Rows from block 5 of a small masked image model, named by matrix and row number. Rows with one number within an expert belong to one neuron, the router's apart. Each number is 500 + 25 x the weight over its row's rms, rounded and kept within 0 to 999. All counts start at 0. Numbers have three digits each.
Before each expert's rows are labels from the 100 images, of 14848, where the router gives the expert most weight on average: "responds to" is what is common among them. Only what is clearly more common there than usual is listed. The data: procedural textures in two colours, tilted and lit. In brackets: how many of the 100, against the usual share in percent.
# router: router (model.blocks.5.mlp.router.weight, 4x384, trained with AdamW), inputs 231-307
# up: expert up (model.blocks.5.mlp.up, 4x768x384), inputs 231-307
# down: expert down (model.blocks.5.mlp.down, 4x384x768, transposed), outputs 231-307

# expert 1
responds to: coarse scale (76 vs 30.1); white (54 vs 16.9); ground colour: white (42 vs 8.3); plaid (37 vs 2.9)
router.1:459497532510496510499483478484531514506505501454537509477513501488551486442444475452535533491491495513555493513460508509449548514495547461520541580509523485505488505519524516470551464455535495531531517494504527493479505541519493479
up.0:471509517411542556482489515499520471520471473588492522493499502539456534470498499547508493431495494510511485521517552458491506496489506513500490485491527485517505558521490498477475476467494518509523520500513512492506516521522537528
down.0:504469484533459473507517478474501536503505490420523516471495508507535502522511492495492561519516501477482550495496515504478504516505514506525437469476519521496543498487483494506510512507521489472468519449483516527496506531472460493
up.1:466462479484486488514476478526536504505467488499490513463494490500539505479456504509504522472495488535512503466524468457504486504458507492479501480500485522498472525482517512499478503528443469522524474465460513488523527489537479515
down.1:516537467492502505496504481478497469475557512484497445502519506503470480488525483516490489525482497454468487517464480560500535497547552505476498515498507475545500488500472475515547506466520506470492471557511454448519513521499501503
up.2:495487464522493532541493483497520504462494507529508537512504527514503530517483477519541461512485495551527519483517503478496498476514498479492507496489470489509520495507520477525494508506523489492515539488544497549481517507596505514
down.2:513521525469478488517493539499513546508532513495528475490499473482485466483508538452492499532509503521537485486489510499503496514517543495459519501513493510477483534508529513481500499497532450501486476508480506441540515472423524460

# expert 3
responds to: yellow (40 vs 16.9); speckled (28 vs 3.2); ground colour: red (27 vs 8.3); bubbly (25 vs 3.2)
router.3:473532454530495502556508493540488493501505535519526521480505542506525515480501524476559533494500464525496515493511482500517482518516476529530494475489501523482493509490470521502525526507480508493463469505522510503503509500482485483
up.0:526517463497491503520466560520512506477520452523493510520498536476514509459437512509487481479518485500540502491490491525525491505508483459521526469542480490499511524485477471536487475499475483504551465472524566491484525531503511509
down.0:467494521531492456489521494466541578501496484514467484519537447488453461554548480511505488484466479500502478531516455471519452493504539531509501524513505505549509488490517498468509487533491521484477516513497493497502498476492539505
up.1:473471470498517476483504489444494549513481490522504493530499463505489452534518550491529487486491489531482479516466511498504461519544475437497511518480514502510501513435528478463520455470454518477484518463477555465482465512531471483
down.1:518468483458474533513518480495497516491515504501444510521504532504509512542514482504503448480502504538503458496535521461506470492512526490537524480547483490527533569495459492502468469487509529471490495459494495493500465475510518490
up.2:492488523515500477485482490497520541495493535518470477477515487489470533469542431471516473549452465464532470501491482480515524517475506487488512432483450480478464509448443517465513522492531489487452471480490487459480495477500529456
down.2:514487442522474524487530449517504443544454450479514514523497485513522555485488540513485511519522510492516507500532523510488469500526497587487473487497519517495528451514512519546477552482495507500512482533501469510490507490497489518

# expert 0
responds to: seen at a slant (91 vs 39.6); fine scale (66 vs 29.6); rings (42 vs 3.2); pink (38 vs 16.4)
router.0:528465549476494494463491506470511491488485505515464493536489496469449500527519472537448482516498544468475507494493510528483488482450521531492503477485508482484474506521481493522468523572489519490524542520491490498513466474480509520
up.0:508503528505517562471493524480494503487481502499563468473462514481472516494473465469521484528496486483537483521501542492511476504471495503476527473507454492467478499460468494495521467545489539492538534520475453472481490485483484523
down.0:525492518471511446518499483495445451521520512541476534524535468471515547528506496534473508502512496540506504478518491493479487497454460489532515534529524497527513539534520522499539545499476467463500460493463514488520515516496518479
up.1:535506461476538525540464478503507531506520493530510514513467488482462496540497500472501514479505488504499546487462542532508476491504577484465504499512540491485552526492443512496529514472532501523510454473545475467494528521508499508
down.1:481466490514475478472489503518476493492489510544508514516480532487502514462475544564521492518470486512561488544498444521486513523506501481505486484519456460528532479524509544487486487500499519450498475531466519463524493532528534507
up.2:499475510526517522505468474448531522492493489483496528543484505529510511499498545493531471494518489477460478547515485513497444478484507503511525485532514525507517469489503478528479492467509495548522475516480507480451517471531521526
down.2:477533485463478483495511513546502538491490510477522505450479473473493499542520489507502483513496485524518508463526497475478542538515540492517490504469494483517484538520486554448523514540512507488491507487502503530556479532494470452

# expert 2
responds to: pink (55 vs 16.4); white (48 vs 16.9); spiral (35 vs 3.3); ground colour: white (30 vs 8.3)
router.2:512477537487501489474507506484494499512523480496473518515536484516463528527542491525469451508518482502528504489490520471475512458494491493482512510509498495523517546530519477515495474513532482536536546524485459536511497497476498511
up.0:490506511487523498530450523470519505530488554518472480497532469530507522513534484478463504450502497519486485468506548502493473501493554519513506531504520501533460487491481497488475499472519493510545470485493479517471510544441502563
down.0:540514541537524508512521514496501452492488487508474524430448542539493517515461504458518472477468481509521515491504479502529505496521491472502467479500500494506541509513497492476445523560488506480453536474482532494514507522514521493
up.1:528525455493509483470460512501476519490510508475480538538524482493505476506465499479509484479488533486523482497501556527509479479534521517454542468473495499463515479452497431503506478517481470527536501541530469489477492481523553505
down.1:474479522514507573495513503487518510492460493528528436495494551545520534502518512507513504498515467489495518511477500486498516538482504530525461539529492506559488525543480546460498534443531519498477485429497530529503491512478477477
up.2:501474491514492455544485521508550541529516538463532482513520479555495548535496519484515445492484523509483495516538549538454504467500518520499541516492439441497456485500435504508512507491476501512494485462542531505541487500494513484
down.2:509503484520487494477518511491471486492471508472475484467513488542493525484493499495466500544473513494496447456509503483499426490516517530558510472491524522490476505473549460515464508486490503507543483462495453509451482509448502496